From a checkpoint of a small multi-label image tagger.
Model: 1.73M parameters, 32-pixel images, arch resnet, norm batchnorm, activation elu, depths [2, 2, 4, 2], widths [48, 64, 96, 160].
Training: adamw at rate 0.0019, 18100 steps, batches of 128.
Data: trained on pictures of board games with random positions, seen at a slant, 23.8 epochs.
Rows from block 2, named by matrix and row number. Rows with one number belong to one channel. Each number is 500 + 25 x the weight over its row's rms, rounded and kept within 0 to 999. All counts start at 0. Numbers have three digits each. After the name is the row's rms in percent of the matrix's.
# convs0: first 3x3 conv, stride 2 (model.blocks.2.convs.0.weight, 64x48x3x3), inputs 0-7, a 3x3 kernel for each
# convs1: second 3x3 conv (model.blocks.2.convs.1.weight, 64x64x3x3, transposed), outputs 0-7, a 3x3 kernel for each
convs0.0 100:470489474506531517498486470498472460430450470438468490513507509504494501481468481509504495525518521497500518462478481522514532500525497540523474535505494530470426504517494514540522466484490498479500523495521504494512
convs1.0 102:534508502539500504479497522485504461532541522513523516524513493484479465486509556489538521506536457490459465511442495468510540543548568521527537582508533518504509504469481468517485479496480497490517546479550518521493
convs0.1 099:481486499492487491519512499483496481484495475495513469520511521536529514520523510499471455495473460497478464541531542508497490519512505516497521499500521509492488500491488493506498479494485485509503491505507504535522
convs1.1 101:500508522467520495473470503501512546516494528488507517534510538524511512519547499498488491503463525490511549540542515527532495503493459506484491482476535514473544503487495512500509495508531496471488494478485511466489
convs0.2 101:432466455397451461428447448482468504507488524478490510489487482508503502492517516532504490516508497509490498509543510523553521496500486512505508495517496513523507474421410455414385477422462516490500496479496481479483
convs1.2 096:530520501530513488537507469517501476487492483469467475529530510527551501520512513519510519505542525489498490551595529540523490486484500483507516504492495506517512512557533547509574563550573516496471509481474525502496
convs0.3 098:490487501482474510449505527511509501505489476478483480476479477510516498545549536519502519515531540503548524485499540494512515512521516468444498514496567520509544507505507500512539516566547496508516453479475459456476
convs1.3 104:500440506487448460520476488472479518470463510493492517507527516476519491473476432508497481489475509484516527477531507522521482466448474541468462538500481529530497500492503487468449506477495507519488488514483502493536
convs0.4 100:449489503440476507465478522509501522482489489455474483529531512521531518529537511479498503489495526500532531465460447492497474525534492518516510526531523527523534474453474472486509481516512468467498496510517508525550
convs1.4 094:475457478506486481512496477467516463500511476438460461491514499550511516528514506526495465530469425510473460481503533490526525480515510517520458502496480515489488481507521510494505495440473517539512481494458481500497
convs0.5 103:514516512516495514498488520484502529500515530489460474497477477520501494526539534520482486523514528531563554489471423515522499522534494479485504475499536479508528481485483504497511515532521498483476509485499530487495
convs1.5 102:455493506498492498494489513502509481491482485498471489509509479542523433503518457456452508455504490514547489479505466533504515490520521438481518452505526514515527477491485509461479487492466512515542499490503478516485
convs0.6 100:504499471484484464485471445494475472526490441509472425493493494501495504513518519513514505536526523540526479406504535419552585427549589494485512499514520480494520504541508469503493452470464515486486507472488516486505
convs1.6 103:487477508496429496443457504485465502499431487492450473466513516460525540512513502440482513432474558460522544535513474521472478515496512498443522512475535543488506509505519523516521489511531525511534526511512510526507
convs0.7 099:449442433499492480552545557498478466519474500539510518516504487515490505500505499517519502526518488529527501498533529525543550466480508504505496462473472491449439470468483496493520526532524528517507505492496510488482
convs1.7 088:481460465500552481476505515483484522490486524512502506482527514491532516515510487464461502502491496490501514503512512528476507513490522515479476473492521483463494464516486514491511540516545501494514514480489521509513
convs0.8 101:495520515491503523508499503469477503469483507496509491480488497489488492515508509480489473531472489508502494535505481522479500497516509543503453561521455545515464466466510492483517496512518504492547477471533500473525
convs1.8 100:517532504518521525488498513499466486505497479512512522552561513503479462486413464478481500466511492471510513508490520493552521486514453521502496535506498510481540537510473493499481497512529509503534495494512531494522
convs0.9 102:491523522486511518453487485545518501505478492491490487497509518483495502498474488525544508526512506524513516523554550521532531526543535476537571487534542452492501499501536534532541511505496502472495490479486478468474
convs1.9 103:496499450480463501495493523497477494494485464530521505482494474512509491503521507535508500503479525509482550485493488487528487540535507554534460529507468509470485506484503481498462471489432498510477515518499497491497
convs0.10 101:476513520470518503472510515523515520486466486451449491488499502511498493508492462537505517511478504501500481463496443470520487505516507488509514538518468513527494471467492477463458480506505498451499509500531498524522
convs1.10 101:508482490486458461539498527541533505491514508509522486464449461536502475514484492527527441463506466488480472494478512472510528489515489554555549516524497471517540522501502508512496553516505492509528469483496517531505
convs0.11 103:415450483398456482422428473449437492471483519504497527499487478498501497491494496516505504525509512523508531537559512546562515515544502544549556523537526521499474481429441475440428496448470498475509475474499468465509
convs1.11 102:491489510499501476499473454492495492482475470461459475515515510548514502547529516500512520501543514493469503532563528542531503503513522478504498516487494514493508518533547555550581559572594522511518491458474513477495
convs0.12 100:500523514513525515508521495471475503486497529470494506524511517506505503502508503489454468514477471500463459520531502582578513567572497485492468476476475481457453503505500521509512507485498493482499497493510484491520
convs1.12 103:538527470524508463524512490486492485479467497493487503501498505467493497470519528493505517493536498501511509529513507502491506488485511532543520541550542547542521494490474493509483480508497493469478521486492476459472
convs0.13 101:525535505498512469464451419504522491491502461497505464507515506511487491505515501532515486528532513519532510472499528451503545495519543489442423496519486526515530534541514500523492475463440505528544494519510494511494
convs1.13 101:537480540492426493476482512464502523482486500476492486466514512487484550549520542473501546481462517525469497491499468507457520511533495531460508547509498540504517506518498509518476490525475521505470510494490501501518
convs0.14 102:477483513484488490508488446519492484477471502455497530521513511522496509483472475464504508479505527500497532464474461539568528547575536524546521505543525455471454479495498495487478497451438498465471533498469536526484
convs1.14 100:516497469495489459486469510478489534487466479524519526527454417508535503474506542513522462499478463490472505524493496459500521517523501516509510526488485497469498507506516492476511490528486477477432489510477471521476
convs0.15 099:523497457508488495486531530503534538538545542531517511478485486465477497476481488522529518531514494508496499527496481499469479497481524516491482501488513519535552533535512503531523535568550524527503543525493533498508
convs1.15 105:463495494494469521488510509462497496466448521484485496487516522481553508494522470485447508474477564513544551514521470554488495459517520450478519462511521523508493496498494485477460488497468492473491486470480508496513
convs0.16 105:513514512517508501527520508491507478471490469465477454532522521525517529531523509482475503462474484474471485519517495490477460483486472506487496503486488527488495496499488508500499520513492507543495511550493524531516
convs1.16 107:516536527518514523506519517473461508515494502496494493523516534511505528524526555485483486486474463494495494535530531510528532494507482515478500469456469473466490475491493493481495513482505464425455507486507520483513
convs0.17 096:486526495473528485475489439474479481485485485471460475508506505498510522521527524512492503509496492523530514469446466491497517520567541479471477543498535519532531497517498470497493481514477475473509474467518492483501
convs1.17 103:481492493495474501495488523537525501535558559522537559498482478528478502508480509505479505491492528508521504521499481504500478497473487493442500515479512532516504524521496509502486485509490540500509500502497505508501
convs0.18 099:506525532524531516427436444510498489491501494486504499495497502500487503482471476529502469540489487525483471486508501507536509531517461456471426488498473475480482527545491523551496462452435535495554518498537474472483
convs1.18 106:487508481506498499524535509504489504468483496503473488467522492489527544491515558495523508482484505507457481488503454492493555496556495483510472527530508524510492513517495493493442464444470500462420504484498519540547
convs0.19 101:511516511503506516519508497482511485480515481479480462494497519507500500505508501506499505501504496516526520480495484493497491510525495543540528539540539550566541510518511503518516497518512433487479477518503514556526
convs1.19 102:492479521467442481496461494491476519509445492475459487515525531523494525485525503515522535476496478474481536525484520513525523508516489504502493526473477510471484556496497496503508503483475503477515492449458490469456
convs0.20 094:503533533498512529520524542530536509534532509519529531539522506538514508526516509460472481475458461499448475506475494498479499501459476521508527483480500458487503494472498505505525500517540503456471475457464492446458
convs1.20 087:526522521502481502523516517477483552480440548528486525511524516471474498473498467504487518494484473470461500508507518507520502478495502525523478523482461518510470478492442446510455473449467459482499459464464516456470
convs0.21 103:484470448507482477541540516517508510504494500508483506487515490476495504487498503502485463511479476518536524436497519463508531468509533481484498477506514545555551484496453476488462512522498486450436500490474541542539
convs1.21 103:497447489496479478493479521502521549472496536478450496496511492484512527502487529488496540497470491475501527468479476490532487486480482523490475520512513526501488512519499501511508524509500511523534438492462483521447
convs0.22 109:512497509502494497513510527485502499503513512502516510499519513505506501506495506457437441404441414437397420518508504510516491497490475516489505493482491532502519498491479475478461518500478524515487546524487519508485
convs1.22 103:508512465554521508570526517506512516474498506493509519520517521515495514519509533530510488524502477516480482527527533497508505481478488480506514476497503494501498515512515504479490498481488471467458473485449495481465
convs0.23 097:457493509517565574475557560526522518516479469534498499520519513509515488515511499479490490521512502495534480510502482497502490523508520471513507485526514461522506468513495480562536439538518487458482487487516501470542
convs1.23 118:479484483487477496490494535484505527497508537535534548523535498514518514478477457503491502496482478478472475462466499466553500516526526536526469539483473483493487488441452438523404480447411482517504494510513499487493
convs0.24 099:536518496552541510562572558513500510512491476524493482511528501520521523524510497510499481509466478513491493499537527478526519494512535513509515523532510516577519513519476533528512541535501525500516529505514531525546
convs1.24 105:458476492456481496467467514510508499510459490516511495511531560501524545490490491488509523495462511466515527490487494518553513507542505499518502496511523450490511502484452481475475516477463501494503487472499514480475
convs0.25 102:481489473506477478487455462507500512499498495505493502499520502501513514485496500528506494481473478470429465469501515484513528509543550461482475486500497508550554510501476484496472460470466478483514485495519493505499
convs1.25 101:520494452542464475514494492503495501492503498498495516511514515512489513499480513496484510528494505511471458486481470500485501502531514457514475506528462496496444514498513495507480476485437506497503477529507518519528
convs0.26 097:539489460525526485526549550513514514521518529531538565488489490494494491499491482471515513489511539515543558473510474500532485515531489472490491465491467447483499533474423536518472550534497553535510502497485505478487
convs1.26 089:476460487486514434512492470468465484462456521456461482529509530516503480509498476479492504508509403484488494492507496486508479501488486488471496486502503439455511474491511504497502530477509500513523529519501553517487
convs0.27 100:506528517498544555495521498475488483496497527485517532506461479499480491490464476482485520480480500498461482560546535576535541530495492486511496531539496524515490484488498516516510497494483515497495481448520465476514
convs1.27 094:512490489524503480510464451496473515510488474487492492509528518514474484513510493508502527506529480499473520514489515482507496524513534519506517589504521516521475523516504489513509493522523537517517492495504512509521
convs0.28 098:533537473524526490500480471513489464495493460495502475499506505532546523537539510503497485523481490508483498522510548508534527507554522511527570501541565492515535541520472520521488443487476518547539517537534500536509
convs1.28 100:480485511443493496464455505475520540501507508479501500510509526544510534523530480512484488507471504482514535520515463550525472512499493492492500471500541510494517516490522507480499493492517511503504500459502520494501
convs0.29 102:464494489516537505486482469539528498507512483509511492520523512489500494489503516503497491495480489482458479553510531523487520593547563503494483541522526528537546523523478520530488492493464476460496490481515506475494
convs1.29 097:479463478513449468502468473493528479514529518501530532532537539485494532486483501515503516505473505510457450508454496480521505520537548470520494538499487513521482515480500491528501469457458500495519466498503496508511
convs0.30 103:525533496528542502522517495489485478495514499498492477503485481494489475504492476502481520524497521516527520502520513501528553467474508565498476551534461550533471528508498532503474540513483491511501457516508480518505
convs1.30 100:481480534463498507459485501529453531492489498482503519447475491492482512529486532468514509464507479475494466494473478460504533496514487514498522554515509505531533491518485501528510506521493524491533493512530514486508
convs0.31 099:472537484485536495488527501539508484534502477508506479508492500507495502500495508507515529500495504510505527526497516494486535480483547480457472517515528530503517499479528508485543500492525491473503483495533491516535
convs1.31 097:454507570431483568413496550515479513492469520458466503513521461487500501500506485478486500460479548475494558482505460517531460505498462505461455514465522509465512504515502490527486477509489482474473499474460517483483
convs0.32 100:505527551496518555529560572495481485516512529555524529493499474492490481527526510486485520493501508497529507561576560515537513471475458480463448490483466516507486456507526470501545492533568516476499503458484503451479
convs1.32 107:517531506511513464512484462501505550447445535482448528516546523513517499475495447480468487467483472499496485457504505516519499477469503501503465506514473472497462478465460475484445531490511476500497466479481481431481
convs0.33 093:541522516577558524512538518477489491475495486499527506501478485502484471480474468482464481501476502516495514498516483505503492512488463526505462521511472500495470536527497552540516518501477543553526529537516522525500
convs1.33 093:493500512507502522508523516494508497516488485528497497506526541488518548482494538490515535493503498502502489494472478490510538493535505480501505512524509492488481488485472489489435468438417517475495521477529512483502
convs0.34 103:502480501475471495482470500502489510489505521485494513505500507496498491491486504457440464420448440435420445532530517553542528525527494520501518489491497505506513478457468450446434492472474535514495540532497497498494
convs1.34 112:513512485547511485554505474501498496477485464485495496524526530524504486530513522508506502515517496501471476541566543516523513479486498487525533473483506470508504506533512501495504495511508487455422477468411483478447
convs0.35 095:486498508486494501490517517511538517521533504530532518551541491543537515514512503494490497514469482541497488532534522542558507519533495481536535493520532488477474505522528498516516484520494498510464507529497509534510
convs1.35 089:496473465471476456501466476465513595500477520512522544511491487513523495518554495508507506507494468508508536520506500540526523521527511516501499523492504548470492539521533517503511518496508524509498521480454543522504
convs0.36 102:543527506542490506468476536479503499488510472501475453492476460480483453489478463533525513512482511496487510500485479516492499541533515554541509552578542510550526542537508490501512455518506448508494492523493495469476
convs1.36 101:482466436473473451485475426495520504506506464501514488471487483510539534474529507470470466492477463501472496500496500533500525482534525492479481525511462497451468512522514511505489500511500516531524474487474484479537
convs0.37 098:485490506473472489491483489515488495499489499502524527493502484510518493504504499512506502522498515483493510516519509528561550524540509522521527519495513487465454472485499455479471486468456515488511493479510492475509
convs1.37 099:479479466515525482520483484467490493479494501528528544512489494525501488534507497480491462529507477487458489498489489530509502529536517487514505475469493474445491514521536526500511528538547499487515517496530525524545
convs0.38 098:541548531531545545525562548480512547488503531511516541515504487502498484519509493451498527442485530456520534505514486514529494492493499492495461480486453443451472496524471503510476502512495511517502489486530488492526
convs1.38 103:506513495506501485489491474474478486446440485448455491516475492513485474494512488495517496476518480481519473481523518495525522510503485481486526487488518449499493495496487479513482471497483478485506458476484479441450
convs0.39 102:460472462471495480486513476493485502502502507485449448489480503475485503493509498460417444434438467495482492518482454539517463511465439510520513469525528510517525456448452463449434508491497494500486493513518495527525
convs1.39 092:495501477525499519520512501513503479452464503479492511516506491517530485499500493518449476493500530465522542488559527529552501472473473515524542470494521494502519527516499516530495534521543501511510465478438517492446
convs0.40 097:492491475492505530459476518519527496520540522501529511476473462462463464485472488501494496494507507495466477604546533567499489468446513504515547491515531518543543507498537488496524470460495496486499513505516470469465
convs1.40 104:427505516460507500504509503499515556491468483520486511512517494522504466514537516520508569440463529509457494477492471505473481535539529468494505490518523514534538523500506494527531488510528509501470486461472481496530
convs0.41 100:473516537444469523459491521518510486537514489498486482493479468498477458500506476511501498510512507503519505474515519485537548444512528496476492487480507514504510488500540473465518481490494530514470510519466517503486
convs1.41 095:523498503491493511485508517492469539469454482470454465473525509476549522520542546484496491504502478495520510494534506502518508503490517600534506554526518554518490496501491526501497515499509509497485503548470495501512
convs0.42 099:580532485580524465538488455525529526528519510517549535526508494516498479510475457504499483512478470530489485478561565463532548460492501476467467484496460453462465527512484537501490507467487556553532565549514545549492
convs1.42 103:465495486491485516489486497477497500495445494523479496473527526453520527496506517477492552499474536516504504476500465503509509482581482462471506461527516451467498484478499505447473486433483523480475511476501511510499
convs0.43 097:555542554578564560558535546498499505497506521500524521518507463518503477514495495500486463497485469489487502486477472504514489515504495559543516527540491510511493508511482550522492517537487519497524512496517520500530
convs1.43 108:506509522484490481493499504494489490486456474488500482532541553501518522477489491495527526498503469485490463491460497461510530490534483466531515474515474442481477493472445465481434488454444474496505477483503478469466
convs0.44 101:508488467482443438446457492527539534510507499478484480484499514464484520457474502497524527495512503525520478473513497511551481519546506464440471456487523474528550526488493485500477501503496484484479483487482481479470
convs1.44 104:521480489497408472527492541504509494478471476495480459455455490491487500490487491485480527480447528531503510485529473504498480477483498578559542512500489518501472513520514494515492526524503507507466483483453500494490
convs0.45 101:496487500497517526498499509500479460435445470448460488471464458475455454443448460517499494527481496494455478493483484516523528518527505528496464516478463514462471501489493516526505501508499495479504503497505503492506
convs1.45 096:526497504520486486493509498498501487500525524483533520537493485518474479494506538523557505507545462503514485516484495494512509500510512511533529556480514506498489500474473483511496504510494491499511508524552508506512
convs0.46 098:533550514533533483466462428472448474480485498521524526500513487516502494502480468507513463502501475520519507489514508489528517494550521506521468506530487463449482528521453528516439486483423538520532514499513508477475
convs1.46 094:482497465521510480505514448480512465493482463472502479498499511534492518506494532482518492552492467558487415528493513475462562497555514509519502523547475500488462489518520492455463463480510532477487512471513501484508
convs0.47 096:489475479482491508464477497474469493477470452492489477515511514546547531535533525511508492512503523502521516503506516499527514515518528543534521520518533476484488462448453462477452458465456503507527504497519489510522
convs1.47 104:496506518450516496480485492456476500498493512482482513510521512517513482505511466510507476507502507492526537538530515522532514501491494504452488491431516521455524491481504510481504500490526507488515503490509511491504
convs0.48 099:508502474488450479485491515475497523507542564483526548510491512488482502496494503514500481547541469553533475506496449512512452523453393518493480542502488528495503505506530486503525518511531496506520511513487532494455
convs1.48 104:497525494515508515556545473507496505453467493457442486464499454508562510483502497451463497481523537495517471511522443516461485462521503472514510495529527484510512493519508489477478484487514532498505525480486490497553
convs0.49 102:517533517503527518492506511505487516489487492504477476504509498508508494518506504492482473490499514521524526447447416458457434510531488498511515523556524527537533476468469475495478490501493512467490503477510527515551
convs1.49 107:479462455521507481507501499525513480489503479473495477460454474516512505485536509478444499490469443507505485464488498499523511499499503486475494490505489488507481462497498488484468480501467527535538520524506470497478
convs0.50 096:490473483470473503476478511479501512501506508492500502454454460427438452433436456524525511524503493497483471511521538527544517529543513489508504488492511496525542508474492489478478471464480484471460481453464487463483
convs1.50 090:511510454492462464497481488501481527484467512520508523445478459467497485470500506514519548483504510534494507461514472491510517469496516503507478492490470496467456503482492481490500483487483487508471473505509466494490
convs0.51 102:515483485501469471508486467465486480496515510485517505506514502521518497523521508498450437481470409482455428434487542448495529435478507518516519502493523510507511475478501456459462467493496513506480505505496509510508
convs1.51 102:507514477541506504505512503471493510481475500474480491491507503454477493495486494484497503490494507486493519507528508517483506476505474502507509507495498530501493509518496549476516535501513496491477485485441488488457
convs0.52 101:481508462487502457486482474505461462499473480496481506485494509509507502501498487498470464492462480491488483400495517446546551502566566481498511510518511488503501504492513482492506487504499472488502483491513484522518
convs1.52 096:468462497466485506440462518495494514484488538476492522501494495508482499516508488505511493504458502475492576524516469541521442532478489503442489493455560515475536531496524520494493498480536540521516522503508517506511
convs0.53 102:454485515459483514506518508466467483486492515505517524532515514536518509516508497486500532476483496494499491570542497565529459529468442511501497469475458482451468452415474470413442519477498494488488485494512491502535
convs1.53 095:474536535480532529497504470484444511491448467478454465511513469528536484523568531454485503445522500455505496517537529527536520483492483502487500473489533478469518513482507516479514525499550491477491492467474508459497
convs0.54 102:513498498511514494515499490500480474497499492503536491532509491533504503509507526529502485514474470506449433492578559482542539452466498492505506523524515477478520524512465535532497516534475466470515484478482487467457
convs1.54 091:524490468560489489510482472513527488515471471524544483502518552499491555521464539505483520498470514516485485507487508527477534509524493511526455542517458535520451482500476455471461485480471485496482520479506541521518
convs0.55 098:495514527488468501461525520505509498509522480507486477486469473474456454487474476506528505511495510496516524512526528519540541475518542520493488493495485541523496512543518469513510505515471498497500513492502498472497
convs1.55 098:506463474494440472525489489514485503459471464494495503483515511509510507528495482517489489502470474539481472477507497496491511495496525573530515555562505553517480516532502516517488520526481514507479490524484517515523
convs0.56 101:530523505488500481470474482506481479502468466478446479509501512521519513512516525500512496497498465519518456494486500534506490539517509504530513500503498495498508517470476527467471500481476526547525533552529523547519
convs1.56 084:483514528477520513464492520483444485492461475482488495504510521506525494503538527487468495492464523488514524549526518501517506496508511529494543529486533522479501503514540521486502503515516519465473529495474502525485
convs0.57 105:537524522531527498527517488500518500502521514492516495492507503490512513513503511504479453509491452508485469429456480423418441436393419485507497516527501526538536522513509508521492504521516531507489519499469514499478
convs1.57 098:478488475481497487469501509509482495486462527474450485486507520464501537462504527467471511468452519495514513494492453501478484470510482513498510519502500542487479511481506499462476501460484522486506505463504490475471
convs0.58 099:499511520498511508499509516528505514553541538527518521502503486517499489527494506497512480482527486488494490548565553509528524439463496470483499510477468525504489514554543500524534508503515530502544522473483476446452
convs1.58 103:503495476485485504526530500474488495453434488518493527511520512514513505539490456497483505472478535529476504470500485490517495492524480491478464500496473495512492500512483481483455487486428474483436472516502528530548
convs0.59 101:475468477444454474426438464476472493490486505489494505497506482499521508522519510510488482519473489513486510468455462510518498519533491545560576537553553525533532465427448454440443455450466513504526501468500474457498
convs1.59 097:487485467502529465507463452460478477496492481477496502526515514526521485472508487499470462521520486465497530556574545533523506470469498488493525501493499482504534515530545526486530526519558528511513500480482512502508
convs0.60 101:512524500515527491490490450498482475487475466481456465492493497493501482483479477485473464501469496518510521466451429527517503528527487506530545522550545499496498535531522514518480485472467491466476496489531535496516
convs1.60 102:480498450480542484500538496475500509503509506511503505511466473511507548485516567524492456531477482512475523511477482511498530555540553496508524477505515496486507498487530503487481481483503546546566539509528488484485
convs0.61 101:506507474482473453498479467523493500512471491482476488508503485517509489513515489518536523506513503512530495485546510500547526497525512478480538478480509491469495469468440464470419493479454545509501528513485526519489
convs1.61 094:532533522535519501534497499503479463505489493522491526514506511548510480556514535477450494515490510503480476546549541517495495488483483522498531476465515488461519480503526524509536527531577503460466515486493512486502
convs0.62 094:534544515528533501547555506489505523517519507485481485492501502490508495488481483546558497542552506544570501469476504457436458494461460476505486503516508522518491544547533542538554539539532470504476484495490517531501
convs1.62 097:494497499475487507467498515489470483459446479451440499520519513508510510459502500479486482472471486460500529500474483502526495504496489487493495498489476473468487505501487487495473489456457467438450468444458467443430
convs0.63 099:466478472523527502517530497497503480486488449505477453496498483468487489485508504508504509532500520536516511518537510540541518506492496530521538544515530507479461465498465498512482485492436518496486497488496459473488
convs1.63 104:475463483477475512507510514513506482542554509568591549461460515469476531496483513487495447474506470506485474490480524481505504520527523530504521537498512514514508520477483488504467502490456521504490537527517508515502